A small image captioner, trained from scratch.
Data: trained on rendered made-up planets, 195000 training examples, 1.8 epochs.
Rows from block 4 of the text decoder, named by matrix and row number. Rows with one number belong to one attention dimension. Each number is 128 + 32 x the weight over its row's rms, rounded and kept within 0 to 255. All counts start at 0. Numbers have three digits each. After the name is the row's rms in percent of the matrix's.
# v: attention query, key and value (stacked) (decoder.blocks.4.attn.qkv.weight, 576x192, the v third), inputs 128-191
# proj: attention output (decoder.blocks.4.attn.proj.weight, 192x192, transposed), outputs 128-191
v.80 084:064123147128129120166113120139098164047161163134137152117159134069171135174161121101114140136086144180166122170103115132085093177096143118140187195114195100122159095107134115121125137089162174
proj.80 088:131137188163158168113135191084169187109142142086082087121122141193164129130092168127139162145096099097107142079162166149153103134161181175190182102119104160181100185076135145133146125188067135
v.81 101:130082142106093125174076161171140128094177077136122175127188118110086106117119115146131143116122150218131114124117097092118107124186098089073114140133162095144131164116112103105094110132083126
proj.81 108:149103118090104201188157107129094156124088144143140062205135136073125135099153105154121139168133145078131160169134092078122130109076118099149082140125188145178129143113140095105154145170141149
v.82 117:128101134081125128175086113163167119133168120171115132126180115137057105077104118165148102096116146170096116105119119128134149107158082144086079145111167141139084164126152128112125088179099101
proj.82 114:128094106110112183167101092106089105150074154165155073164102135069108169125157130144128125159090116110172126193085092127141115116074149094110085141114185114142125094161119095109124152159192128
v.83 092:104153200070116129186121172167128133089124112116125105085165072077067115075122123138153081105169133173139117114128080082124186148132084124142109149087187137095083174073089100101106110107123138
proj.83 091:142097119108101188126119102122163153135076101121161055213123158118150149115105130121113138149057141079159119155120121110108115156090178110145084181158156094155150118147090099109163139135150116
v.84 100:148084209100135140172080166186089144137183091116123143113141102076079128089130125147166117132103151172099099132121121108117120174182079099141094172137180081130069180148118083100110065100114169
proj.84 104:137134094078109165178145093104151149082092119158128065196148156108135147089166118172125176126085140090123148137154100084108133106102133136151110115149142113161112134097115094092194133184170138
v.85 102:159152177068084136137183159109156101164089149157082079153128159162116177127168157186124124110131121030085143169101141138147178088171131137123056074176119123109097153085107108134081162190114075
proj.85 102:036144097134107116097089095184101126203167134117110136140146118129092117131138124096096096162125174162172133177124078152144129135120093101126145123100107098105231108153097134079106105060145148
v.86 094:140141078161160166110121149134168067171136096109143152121134091132116117081091112111106153122105132165109147127095110131169130125159137118119098049091110104110202149167108150091123128133095118
proj.86 094:105116206143134149208100101129080127104109191176101113152119099090111185124166114210116151104142078194125130117132138083104096156077119139119122131166127172062090113132146097158085125163143168
v.87 091:093123056200180142136153083137121153110111094132200152122095151059160083132107088083143136123122133153171114169121133162149131127127097089104190135092149103103156117171134144135166145083122143
proj.87 094:208116178156151113158129164050141124135174147105119139118117132159123154139099140140153107085119110147112179100079168150155125100161199131103156150108133125131090157061162136163160135177075131
v.88 078:155079135116097117086214178081119143101095136118122138150112141136086186144156168193050111159107060098113156129151112140101081068178107189175118146172103127128123130171108064154087131156125114
proj.88 082:115155087114099105086120096150121082144139158127121116146098144105153101066129095134111086118185157120144129182167104148190122171164088097143123126039065155109139183082116125094161129172150126
v.89 079:163127104120109118158129055088128120133098170166163084129086154178187127142138131101129142126094143152143165189109139162108133134143155191133098082185059082125134080151167113147109130135139157
proj.89 081:099120133115179130120180175113131102179154136083085140069175121101102106097151133136134083125198104106137161136168153179175148124141106105104153103072098167126139140096151158160154070107090141
v.90 085:131119073189118149090097126113122078125106094097165147125129165155155163102108115066094143182103154087178169171092143193123105126125175107136185075128082085167181096128086179134163130145140108
proj.90 089:125116132126204066094078194153112151145127177095139208065120072167127120172105127150150110077177140164107109118130157182090121135159131142116125131167119194109114107100153122143120139145111129
v.91 074:139165128100126122166116188147084097125122126123076168098081082119115185108112162105158153133145156125120103105108092083151115142087132097139103135097139158126117148080110100139173156127096059
proj.91 077:096135134143135149172128110127148134171117049074124117092113106164144140170116116116086121160106099115132082052173171145069102126093122156129111127130134117119109072126140080134120161083108124
v.92 103:052118121171172146149143132157120146116146097088162172115121135086147088158108117084121125117111163189165141116160133157091098168104121141122165138089160148100160092159105108131164122071176155
proj.92 099:170124141124152144125132196119150173102140110099146155093124129155148153119082147162158134076104096139099139066120179124142146112141171161151161146163133150180067156110155088222136177208070145
v.93 087:126087155082124108174132134160120169100162124123070094114190124146035127095103150124142123077134085137142112074111099076146180118172083123146082153135183079136107196110110128150113085118077102
proj.93 092:102099098119098155108138087131128139122063095143164099174127140052167133131118099131104170126071146124125122174170106085128105115117109123145103115096173100147144090180095080110153146128138125
v.94 107:141068070135101161107088126164175125167162084129138111101169113114140094109100111158162142136120174145113123105114151130187117134162109112065096091078104135111137158089105199105103119200133123
proj.94 104:098112155127135173188119087113081095126121148158094097157126125112087139100157155205102146103141092102104126142078117107110107115082112136091117146186161159091086100158158117142104169152176141
v.95 075:102144101151133131103130089130159136124114145101111135136094104121163093140131144132104121153133145071151124123137108130114159065139184088102111131128127117150153078105055194111171141089124070
proj.95 079:063198129153175116158095133180128110148155146137128151082112107176136142142140121174122078112123156146120125061133164111115136134155133107168104138148134121068122119129112115118111070085097141
v.96 112:195099178095081144108081165170159129140102094136096154143139113187070098139130134198129153146145115107095157087122157104143127096154100155116060120164127109162095140082169101123081111182095108
proj.96 111:101112061100109151122143090172130133158090170145142097130167141049115169100125103137119119185169176118116127169166093113091125138085117101129058106153147135121117110142109123073119086101177096
v.97 115:093152082165164116115182085081155131098128144127161140128131146124204136124135103064132143137116152126148142152164092158124122161067143126159191126086139165102189114136104157126142167082153161
proj.97 111:138127182151178126133132147103107118113152103098119143059136080202125122167141137117144149089099065168132140066137139161140111104160196142147162142139095131100117170112149118181151132173074179
v.98 070:123149155107163107151070138174117145136156170155132171127154078068143086165078085156140136133127132151160130138081133130163139155127035106127161081104135138092154150111142134148184137129134131
proj.98 075:124140130137134160137155059092147113161129166130147084141173095117125144148113173116116151089061147161168096171050140105128083134080138116135139187188206153155117104169139088131097113158118166
v.99 122:151083111125119146167075146193160109130154078153127113105139132090094152082071106129136117142161134132142090127120114132172148118128082133085080126117157101140104170126126171102103109173114084
proj.99 120:140136139098109165154123079102112144107124170122117075179144128092104151138150154181114173166088136128135165110110108107073085101106136114115133172151156163115108111164128079080114148162174184
v.100 096:172122116122128117114109137148169103161096128114101091094179069148124122096091136189150145123172154038098097088117151066146137102157113124131081103172111145163109164118135180104104121190101087
proj.100 093:067134139103088147131140100172099163151126149187135123138138138031108139179116135170143098163118124103108082123154093099132117107091125086133057136157128094079136091169111103071091101063179084
v.101 069:142128171077063139113182093106197130085104129204162069156143138148134161140150102158129115112130146153070117112088127115167134138121134147139087058130058154116106130140145134149105178114168154
proj.101 076:071114101091121141111178161085117084178138154103087150182172162159109104085145158032093114132106100156193131158133106107195111085138096083073124137059124130127184128126131187100133091120145138
v.102 087:129108122202149119127109104094160122096147113152153136124111112118170103156073056047141135141117137152195103117128108161150102164118139121092175102133104120116189124175129155117121137071131163
proj.102 098:186179168142169138159136181115168102128158110119092153127089106166082160122127152129118110066107055128108104092101151156139137091130189134129150101155173128125105157087173144169128133167119158
v.103 073:128092127128082162130120101121181149150138120154132166159089124167156119125087099094126116137135119115130058098078121128193142123186153121119129097081157110152117188103131094150127105207180198
proj.103 082:152092132136113147147110134145092088127158106142095129131104137131102175098160148181062147063131094087166120144076123127140133062096107154091113107184146123138100099180178118141159088160137104
v.104 098:175113025178118104129142086071188090162089128119179130082090122153187122105088124101112136118169163102152118156139099159194157186080104109123150115095098194100155112114102172165162163122112128
proj.104 104:115117210166171159098093114136116113141130110083084149072100138154106113155108166119105164092101112164120116089099141139115111086154190187099159153155109113113125124148128115146115095155132138
v.105 092:110174144160130149104162130061104116068078192165124082180104173141144125178191128169106131128106125081084172157107140164147114107167158146170132100174072141116088105145120106127100159154156192
proj.105 094:142162095137159066107157165130159108169163113095097129109159114147091113096113104043116080140167136133132108122130092203181125154140109131128149129100118157140198184112144168115119106098114084
v.106 107:129159181100110102117144108113104123140124152103095115156109168202093158160178162181097135139103114152128120129132112137101133110167149150152136124212115132139111157156116043134091093125148176
proj.106 109:130085099136115095097172120109166135157138184137159104126141148095133107098126120053155079117190188176134114198114092150196142133124089135126121079050087124138144177131119167124138140078106097
v.107 106:106140060180153090090165132099127115092105153069178121131143127085165128104099104071096124124163141126153087157122110095093089167062125104138147115101136135118198069103068159136191165099155146
proj.107 109:116130218172196122115140157134147124120149092112139152112082072206127095176120157158139147123082106162110109032121176125116147123160180177148152173122101165098113144141124130159100139149077157
v.108 109:130151129155164111118145140063073149098133119089110137154118140125158146149183167103133112122071108149142158145137127140082100131095188132162157120155135133141182084154129068144128136100155195
proj.108 105:140137139162179056114158160117174114095131140110112165095120099203146067102092145070142103095121137157099137130180152170158165142195088142122128120075077116172148181090138168151145096105082135
v.109 076:112098088112127120110135106138082147148079164159078115132161077118136148120132083156189118157168081073115106106167125092126119142081097080116145140157087144163106145094109112159176146110120099
proj.109 079:123154219121149138066118062162155133142126119141116136092097131155132066168162174109112157178110156133113093065093123131071129111092091147185118158104107150104183135151107097091083107138138137
v.110 091:112115208108169146178123181150091147091153154158078160130152093099073145114133169145116094089158134189096107107182123097065114173136074096140117203160205130140080152107170103135156134072147166
proj.110 091:122104124124059193141177088140188116112083112148151057124122157102154115121104098117098159160071147085129129142174127104144171158124187127144076125099110138154079133120114119108193132183144131
v.111 121:137167092179133107107179102059130106159091144141147114175096150177176106160171156084086132137087109075149142163140172158155089108116172152159165110133059150145179085150157107151148165137134165
proj.111 125:122149161134167094094120126109150096148177155112113205056149109170119099128087146106130091094190105186098135101112155150139167162160091108103172105102092159111146167102128170178108094097088108
v.112 093:087126216079092138190112121145112142118139117141083169143127119091046178099120083160126126083116142194100124127098105096108153123146114132111151172174157093126100167111116102085114079112140118
proj.112 104:138108079099101152136166130119139126096111109136165066184150153107124173127150107150140140099125115101168141191156095113175100162076081119154085083102171135198156116105107109077140154164160090
v.113 098:164117183117081150124105181155152126131137071114103115118176121099091145138118129198138099146143112133105105092113135104101141127150099097089095140134176092117054203072125142124122128137086104
proj.113 106:113123065093068148163142064151090172142092133126112081208102141063159148137129116150125164152139132081152124140133086102099094138100114148136073149169180126155112088135142106075135114121199145
v.114 088:079081159140117117171138118132111175087198145160119177125182135095142125122093094150180142104177150202104148118105073119145129148113097095108152166116226121122074167130103105130102084122145169
proj.114 096:181132116104150151165184148109138131100114093117142048136074152153100135101174130101080136159101088081108172131102121127127113123106156188153140118133128125174119118125145135138154147174150102
v.115 076:162091166101091104188143168076094178093112158193114108148189092109171155126152112147124106114195108142062151120085116118155131141131088133135114155106127116083100112086160099088120131158139128
proj.115 077:123100142132158165133129107168132102118131048086111117181146138114094122098157100072070165146082105098109133184131117113094133151102119158092117130128127108157156096138095132127183112151113052
v.116 109:089178103164142148056143104081129093118093154117125135171098125177149134213146184073103132181082094111150133132136161140111102133115160152154139118124077125175175074172140121150155162094118120
proj.116 114:122161125129179089107130138147131126147152132135104209063148077153105130168090120139148090105164120181103107059145144164144160157172128104133110082145089126117139168124105168133076109105108097
v.117 101:094106093136157139136123167179083126148162122129134171111170080043165118140097121100150117103184143177161105133182120085117079200071101105138160182055162127109189113106106193131164142075094138
proj.117 099:187139169124160165117108149116160149055116121114155113105082128155145147180096133158142182139071135103111110053133177091068145136148203166166120148165143125157043123096103076152130149148095137
v.118 105:140130123147118153104158107091114121117118163124121125155096154135148149161165146113087133183065114077127177156137155174124108125141180176134161116151092098149131065174153072125119143120153164
proj.118 105:124145140136162082087136165078152097139157137096111189070146140193097070092111142108127123094185141168104138097175134190126152159164081098126141118124100150103151154073116172146132118091078130
v.119 075:149068086097130125224127139154126162064121142226146112144132171064168130131126088100177119125137112184122143126158101193146146144108104125122172152173139111092090183134187125114121101123172191
proj.119 079:181095119145164165122133177111123119151164100114100111184152185153079141116157144110112167141067154120104187180091101115140127073136197161155153117118162149173122163108149174181169121153113134
v.120 082:209144088087069141193142137161197120146142119150158141105135126098145116080097067109145135093143210142125127162115091180133178140119081157065088048114140146079134171076101169097151138124127106
proj.120 085:067103136088107118141109121106112108131138129124084118191161113100130137174161162166128175095105086125170111145074133102094090131064131108091175183168151176110171121147165110126084125169174163
v.121 080:126181071138109168165133189114168091118101113135125191153116074121161159081124090085180095152188156097135121117140122114101076149108160109169098098149083153100184107148116164136164153111114102
proj.121 089:132149202121148110111130111147154117145131056118144134059122089151108125167127145154138161105073069173160116060096115153105143119168174177107161146120094117126175108179157061132087112163133113
v.122 070:123122145091157101126135145108159089167057143125085105099159128128084146115154174129069108098186097107134110124140097090086173118051090091144104094174130129131168111152054129148128102162078100
proj.122 080:125140189160167098084138127153113149132147140135145119096095104159169054135122136050152099122081176216147114118125107187129123141195070094116144154058051117063162154150133085116093092121077120
v.123 073:143079169064135099159134085117063114133137126197157115178129161129180201174183095155064103124111156185132146126129151115114099142164118108162101176196145126084105122163104064146139131155183181
proj.123 072:160146114107136132113140161067124129080167159124108122144134164182151109069109116092108169091090110116148150146181124170139121097167151127102191120096146149146073172067178181164168144106089170
v.124 111:144090196087085158154111143101152102146112129155094094146133124171101137123127107189128133129152171123110159134124129144151165097182144163091091122182101104125033136097144087135082130201109114
proj.124 111:106138095095079112162122125157126125138118164132139116200175174093138149081147145128096134119130161116156174230118078112160140097094092111134080112107193122123168114103123132098165098121192111
v.125 073:103141112111118095078075134119136095134112142078165108117118134177088188084091170110137142095112120041143110126164153094145153124091108112090135119095110121179192103105119185120169141098126060
proj.125 079:087190163132138106100063159197143136139103078120160137090113121128149145174141103118134101133145162185091099044131178144099141159166142083129095101183117100106083089174149124101112099077132155
v.126 078:120080160086124090182123167150089141078086154138053155139142124186114140126146132204096103073164161142109101099146129120089145139120054154098095126161147117112110166082131093112126133113092144
proj.126 088:125095099140073131117155078149103124077099097175147122177122155081145103101154111137131092155125110160137105172146136091131139176106102134126114139073113115162191115141159132152131142147178123
v.127 096:106155055168153150100175129078141127175082137087152147120082138187158136135178151066116124112137094085137129161134169157117107107078185147180165088114063140124170075181102119123144157073123152
proj.127 102:128167120125135102093099162143144113120135101117157174055131116160106116162104131105150109079154106208128083075111134150168179133179133124127160121097055139076099132147097160156108120114090151
v.128 104:163170144101084115082124084177119109209075139099063099177105119114105105139124153122070106101118106059182117103173169118140112099141156105146053120094094123180173157083117143128107138163171139
proj.128 104:119115096140134113093123134115147113094133145136132177126158097143179111173107094128145166198135130184113123123130080088060112176128124111140129111154132128112180081157128155109134135050158069
v.129 120:144096142141080133104140148111177062151092104140114183181088121203108127139151136138123096099103137057083163110087131130158163121182122162142069040155059141125108133154143152091130146201134072
proj.129 119:095143118135159090128137082126065142125164198130152137153140143062118133105193149129111102143156114168167167120127078147093111145053082089128160114138184092105201094129133146082116134075221125
v.130 068:076077132139164092139133111120125160115055128178099085093073152117149074161137183216103129097127160144155127135127141115109161091129127136073130106156183124118109129177139136139135153156135102
proj.130 070:149143142098161080094151141116121163191114154105157129089168151133079139130119091119105211090101094123118164163143086097088129147134182119132094153103098114185080129152098119167101099126151168
v.131 077:096063115154177144127145124118095116198095147142082120147083148088121033088142155121131129123185101061095180084170168167150123058180132143144109164154082178128101121156133145105121149139053115
proj.131 079:183162076125135074129148156133136148156076129143171095125186173122127139144083146191114130154127085148118112141131137065145094191155190090139105157182177107127101110108071170111143146106126102
v.132 095:147154072112123195151150129106156145053096152167179109116127145220159160120138075140146142082096161093101133140078103145194133125116142149126136126154138114120104118150169099138168164164134191
proj.132 103:093147186146172127153115146112098089116124167143144168090115155105101163152176156106116160087128163148115167125146073173094124068096099131092150122148103140083119131148153135178115080178139165
v.133 139:160084086144092160121139137111172096189103138135073096154087143117137103098139140155135136184170166029092151134148136116149130118142155149150071090112099125145111112095161164126131128158121093
proj.133 131:121139179144137152113070092120084158117178118099124173093175120095113168147136137167103105182139076151166143107146123097045130141095133145115160135184141133050147104100157164106125088089199115
v.134 105:173112112138143120090136114140144132172088147083101093118104112166092115121142147148053085154086110023150134135130153123164118126110148111186054137117108158132167145110136145115109161154174086
proj.134 109:120127145152118117090099148116129116104148162127153203149164136142157141165104132161150156172128121181094145142125079139094122143131084104094164109141086117097135084163117164096095110041147127
v.135 098:146170051125161139104163129116132152122098178129197076120135137099200150159100116094102127138107124097141137140125134123147085197048165140146139141097141143093185033104074112148201144075183159
proj.135 100:108080170156146153133128141152175098145144114145106162059101050135136133130107136154133155079146146124094127031101158111111166090166140156109156133136087143121078142149169137175106148146089118
v.136 113:108197121110112134143082129162127142058142103112128177100174147160131161137085107106144159099119077170115096130140092111088102184097125144126204167141141124115175106134089112116173137055101131
proj.136 107:159110121119128128139179111100169125140125145149101106117075106122152087135121102155103123131123192106131120043137182144185135089168150151155120131099120155149084197116141070142151163184084171
v.137 120:148122121153067120076187112120176084140128114134113133193118096215145154129149151158121144134117140038075147152118144140167132123171137170128069073140061128125111150099112118101112150174161074
proj.137 121:091119137121137119114140083121106115124176183159126185127146154038104133116165136138087108160174100158125127119131104121050133131081124066157123153134158111109168097142120116089158132056232137
v.138 091:102080085159154141116172085126142152161150145145167076095077115097121087096133166148034153099105164114142160127103166157169111126090160131167061120149157117111110132149118116125117136095184167
proj.138 094:100122087146179118135100193119111108101163126115169173120124146172142181151134146074150152136105076177109091156124100165147157112136109141107127153086098113084127099144131146120105045095105093
v.139 101:094151141139132159139067121190137105047116113144140165144168131134129191137099076119187129118110120189067094159083078109126147159107110117075155098123143133108076132104127132148178100143123149
proj.139 100:168115164128113180141151084099104148131148109159098063153061116124129091087152111151095062090117176126171188081134144163153134057149104158139158126159110107163135200117119061123151146191138173
v.140 109:155223141141120094088137128110123142098090109105139177114160152190120176136123128087161110083123060099121058115131146115129100158109082135177152097130085141124195155125105120100147153078101095
proj.140 106:123110141128120064153160081136161078156109133188144099165104078097189088076109138140119108117161216162088145043083138157151117128140127073118087094132139153144090122121136127167107175117123182
v.141 106:160158097132113124083115122117192135083108154126130092153067132216166208104111091162178125141101122058104119148128112111179130157105137137162103063158061085111150107136156113143114126211140133
proj.141 107:078081168117187152187138069094113105142129179169128177134134080111141158104154113174086173101145115172126173038099084201076103090130096102105144115203141122109127110146140117117120052123168168
v.142 105:046119156136153103213136115156054115100195118156149117098124157046140083131116131164120135163168157222142134098108131141118143109150126082082186161124208129142109147136125136140117105086116133
proj.142 112:183131053142141154096119170134157174103115094082101114118121172163080084143110181082107098142089141077158126218140148077210157160096155213153099143088103118190114107124139113139129118154102114
v.143 114:191161137119110105019159113143149137178112092110107117149165123186083151111126128103086092096123057044150110112089164129157127115110116145171091062134054168150170165140114167123127133139130089
proj.143 114:085122157137148109132131087101124101116156209152151178180150111107200154160124125155169124133196174191114136137145108190119113181104059088091104100124071103081159068146153132080068143075165135
v.144 116:172115157115057117073148124123175096124128110131101107172109127213120183116149112140150116144106140047110131124091133129153145101144142166126108040125053115143122154109104129082127148186159124
proj.144 116:091110109104136092135129105133101094137124185165109123150124145062131116091205144133080116143156143170173177130164073142086110132092100091128144133141160111123189107140126142087152149024230156
v.145 093:108177139074083138141105128092155081105120096137091139116146127180070165095097078141164164115106155119088093155062122134155205134154103114100115101162093105148094160153128135095088139163098090
proj.145 099:110120102116145111098152122132120159181120142154089062169122134099119091112188112123122054151114164092189189149172096196108056084098103105163133101147131096178160108106143082088154151115187158
v.146 135:157082140130069186183116109090175092136137123169106108177103135170117144108139093149152136131115155109065178131112106131150155082169093140100072091132133113137063147115188114098092116204148121
proj.146 124:142150104090128149154076118127094170164148129129099123113156176059075124107134145120089139134112113138184181171132075091105078123052131121164112117144184082116186113102123115088152093103186129
v.147 090:136050146165130066135132118086073092194156109097103126141134097177108059100131165141107112153137101113177102111169155127145116074149097154157116136131134167124134193139185122082129134167118103
proj.147 104:124178084089107084085155099146137131090120160148170110134155174086106131110115103096165125164175097120146125171089088128172139212128104103123097105170145132153164106123106141104145165091153081
v.148 102:113109136109174090083134140155100176138149110102121088096157144101073117101112148097105107091108090127203112155110144124137083111131150070172163197108177138117206155174113127120112110072139116
proj.148 100:149121070148129138079100173154174062081106127136188126191116145178166112168093079104144139134087196135104094112103125183169108180186111150079140107089075131155126093150134166157139113155064164
v.149 124:142051175105057146088169108116167078155113112158103118157078107172123141114145132148101105154083131052095139139114155160167141068182103120138067072148077157137093154153123103095110115197169127
proj.149 117:134146099115140151134093099092077129117138184159128163173160175093081150107155128101096140179140100161182138140145088132095108127078112094138146138159128092111150058159113132117164115030204131
v.150 125:165082159097120143106144123146165124189138100142100158165112105191067113105137136155090088094082092101136122113066124154122162079199080145150095061146079167138109158181157125123056141205092064
proj.150 122:167143087107144110121121133092096138099128205147183131214152151112125192112178119140112085119152181137181146191125076165121095164064070089155107114144114111099182073130147106071138106068152133
v.151 088:071074135145165115164190160118106123165154153162112126144113099043150089134158137113063131148165140163150159130146097172102088127151108105119138176086157191131092106150133169133160136086129158
proj.151 088:182141103117086135120124139154143119153127082094215094038141152178100126137062121085170130083147073123118086171153149094138142143098184158120123156098122146107156148108098179168117140111098060
v.152 111:079172120116120111089147111142076148096142088084182116120165123108118144142123148103125128097088077203182056149112150120107066158103157102111197172153141107142174110137074091151137117071128121
proj.152 108:159106106143132098122184138145179122112109157139114106136049115172163079150124122103123153152166156123114108086121170181156120146149142150127131083093109156178067160141156140130159174145054172
v.153 103:153079115172192077074185104147107155186107145111152125105115109113151061115170171109035093139134116064154122136147175145104078105153152155178117126128150198122153126143161129144111108084143136
proj.153 107:138126126146102116104155140120143100089101118159200156139169123114159180149082098110147169157182124136081067149116139114143163211118109154121098110146109141082107078131105165102125168060117063
v.154 121:117154119090121154183098133150180096074140103165145148148143158146119213134133070158212149138104167181083113153120080097142170162106123162083130140119121125121055125098115104148155120151103162
proj.154 119:166104122139136133138130147127096182182128095129123060128068136074101089101161120133087116061070143111166149104133140157113102052140132139146118133121155088177165181097118082131125145170124133
v.155 097:076125163157131100184104144152070121139150136117131192114165162091143054148121121135124146148130148170103124127159114161107075152137131106101214150118170152134153158120134108112170111075132116
proj.155 101:204140043126053114127188139179180145109091095110120097088122163141131122114097155120125081158150108107146126151096180087196166134102166162193117176072176121151097154093110127130152176156127130
v.156 089:171151147167093096074123114106122127208081105094113128132135123188120138146180134113107089114148091051129133103189194116133118117126148101124089088099041130163140124095115102115116122158094087
proj.156 089:087156124106105067127137071151090114117087153133114148170133129106163175163145153181159138182173131140099134110151105090063145178106096117145137167134163164121121088126145167088087154046143127
v.157 102:081136150123084109201064144124134082067122099137096156157121112143116164082098082133136147098120149161068131158092079108125181149117114091087166131150165078127081179073137147120128097126138147
proj.157 101:120153099150121114115130156093115170178130123131130079113115151134105064096210135101100132122076168134164159138134120168138087075115133139127137123142142113150188158080139107152147095161127140
v.158 121:099158148123129115206071126138099119064169149155134133137161122107148169151089080129163167129140129225073102153121122105131147145098132122082152149151165087129072139116108106133121147097117171
proj.158 118:138099117159116143159174156161151166135099111111100090137108110141098085087123131121085105114093120076136165089147141102153101064146156146145113136118155142170135164104123087139153125196122148
v.159 123:064204177107124060083114117138067157122128112088174133086166134143093133154125115123123114079112067208153112137134146147119088131140129097156191132169154117124183164156078101113120153106108132
proj.159 114:102091119133149085130182174156183076135093156174132109165075106157174103155140129089146125133115228096115126138123125195140118163200083121105131119080117129184095113120124100164118142150097139
v.160 067:121137143099073131135159119150123130104082140090106109142137176171133151133161185127101127116155133112056126093130088090151148153132203120106077167152132129125087136104098111087109106107090082
proj.160 066:085160077126088161152128199186142050198086097134096143164155152132155150137097118174134094169158117153105108119163129043113143100097126101163092180201129165119139130086107103074111107165136104
v.161 087:070094145153157091128181112129063130136187132122142160097148119096130102171134169094096116127137113202181123088111163139110045102138111107134173189126146098118157129121065096109119087071141144
proj.161 095:164086080139079120140158174154202083112105133128195068148132179164163117156098147095161158114174154112087071173145154107169177164126170144135106131079136119127142094113121121145122180141093122
v.162 102:165087049174178171121134107131147143155137149137138101162106131066167103132162180148077156129160153101105160142137099150154085153084152128158103107091103173151143073086142141159140109141186161
proj.162 100:133157193161140147110084150117110142126140082106136179068185129131119116172086129132128134134161042137098086128130121120102179087142152108065146185161120153040150161139146188130056099088110065
v.163 100:142173123118093118085124130132125113091128144128144125101159097201097182099128094125155088118112098122109082138102136115129166103117085133139183117146111112081065202113120100128097126159076161
proj.163 094:086114170165137109186153073109112133135133124149131118214088095123151118094160133113075109104145180178150191127065097188116094120155063118120114096153089124127149100165164098122164131170103161
v.164 115:095086140123100124201112142137167138111135137137113137112070136098101118079092084189166160119110191145072134159060095107143174127136124127092107125139185088175044178124164119155101146170139126
proj.164 110:145169099108127173129119150099124107161117118101113094120157184116090138088190141115085104142071113110138154205148099120084109083126114180163142138090084104144160158148115110125163048144159124
v.165 116:118159135149182080112125159130089143134142115095179155076198119121132094151125139104116107130098087155180104142130111115083058155110151136148176154122142128121172105134063118140175141049158149
proj.165 110:148095102133109086128172101152177088088136115129140119144072081162178124141073116124164138136169144127080085093126172177166151142166107105130124107097136179171057132125156131155121163173048158
v.166 107:177129105170103140086141115086169121132122146175121140135103106212143147080160113159106144091114152079113132112124149121153169114122105157147133040159084166129098116131147124132145129186129133
proj.166 104:079115161152185098139149132111076102166136162159143150099132139099119128107187157145093106090160104198118138136109089162075089091080091093100141111159111157066188116149147155114117085061194141
v.167 118:112174201090110103093130140139105140125118119089140193108170113199079122145136116114122074076084037136177084140127130116083113096178083117156179105151104142122151182148084123125151125109111101
proj.167 114:124104102115127084117192111146172080152103154166202112203061147143176125109101143091151131096160187140122170165114097176175100187127099092124102090112139125170120094158119120103155188121136166
v.168 088:177180130122107120080079151118185103114065133112145160151142137227136186142109115142167093118136109054093117134166121099140152100129120142139118055155035137131138106091110123105169141161076105
proj.168 093:060101180126140116134121066117097150154119153154072182165110106099117133091174141199151103092136130148154140093114100119096104170154063089124128157115135146122159143138142084108106129103139189
v.169 121:102074125124174119137148145142077166183167129116102118132105114039151077116112193113034106160138158150155135113167141145136089129136168107122127181097181124115171102111133106148118114053141152
proj.169 112:124147112180110151076101152124156106119111095099150168058171151195126138190089127116192159140116102120080050189116135066145190173112169172127106124135103158124088097131122205116137122138063059
v.170 117:130170084109171143199145101135109120060138113152185106094127145039192163148083118106188143140141142170127123145151092112120126163073137125099200178120130095089114094097089106122179124072129183
proj.170 116:114132142139132161137124132128167163116117055113085126057111078134138069150130149144127105103103097099105138053126184103125165096175167165101128155089136173168121194099149120151140134222111121
v.171 095:193143088175111158103150157083160129108107130159145109163111119185162199108126140120146161095147127087113106138149100142193087161128121176130128086146082128102180089153127105129143178179151181
proj.171 103:089105183162203134119156093122119101136136172153109151084114115091121135124154123134101154105164119135087166066110129132091097106157096103082158118158106155070156106132175103152093108121157164
v.172 139:111198118104133107147119119118105142075142108113147122093152140120111153130086072114193116084104113213136073154129112118096159171089145121097188174144166098121113142152082131136149161114098170
proj.172 134:137084145114158127162135152121148134141107132154117100178052091140166099127153112116083116136105202118110148087121154176154138098154131126137149129083096127181098120126146103128156100212110174
v.173 115:105052117112084137192100130128115129112182141184134092133101138098155126123106086183130194167150192170059161106116113128142155123150106116058119141146197125115074129105147096144083130158115138
proj.173 115:150137111141114162139127156152110140126132092086092092088152194143040114078111147090083130143085060084166150162163151055130106101085152154136152150109173128167143160108120135118188100152159082
v.174 103:103073143114107132160171152106141117156138165146104098143088151138080091075121125150102127128129144105117181153096124158174198073166146094082074111128148172181054205111155147136076141235127129
proj.174 108:100160107130165110109066133117073130150131156106119123155148164119082134123131123120139153120090115104137126234128054129096083169072113116125131148123144085094185076141086142102118075102136117
v.175 109:202129051177140159080148126094189124094083135168143083168100149150148182129107118110128123138147155065097157150132125124162126140110152166153083105135095112120136070110151114136152154166166157
proj.175 112:049096198138187131137131058126096099135127137107116177091145068076139106134161128142091156080161065202105142069110121120082126068109124118119179130153150128060124130117150149140118121136163142
v.176 099:172141155164106110052191148094139075165099097097142170140125108185107136173169131134147102130115084079150114112151112152147122105148100159146098041137047172092134157140119141128137160176156135
proj.176 096:083116143122164101150153086134110100142173205183166155153111148055156147109164125140154105138158119190110161096101123165138098146130095075101146096140159099071136111157113102090105166047168141
v.177 104:140181118140165141134112136134069164086160141118156113083168155058158109155097134073131155159123085186154111134175118091114067131120125122130196189107195096134158090127131117092159148031141119
proj.177 100:131111147148079131151168157140201115124107085134079087110122092173154113157074099147140110139134121114103120110127212104159182150156173173117096126103097176185052162096122112132109156220082141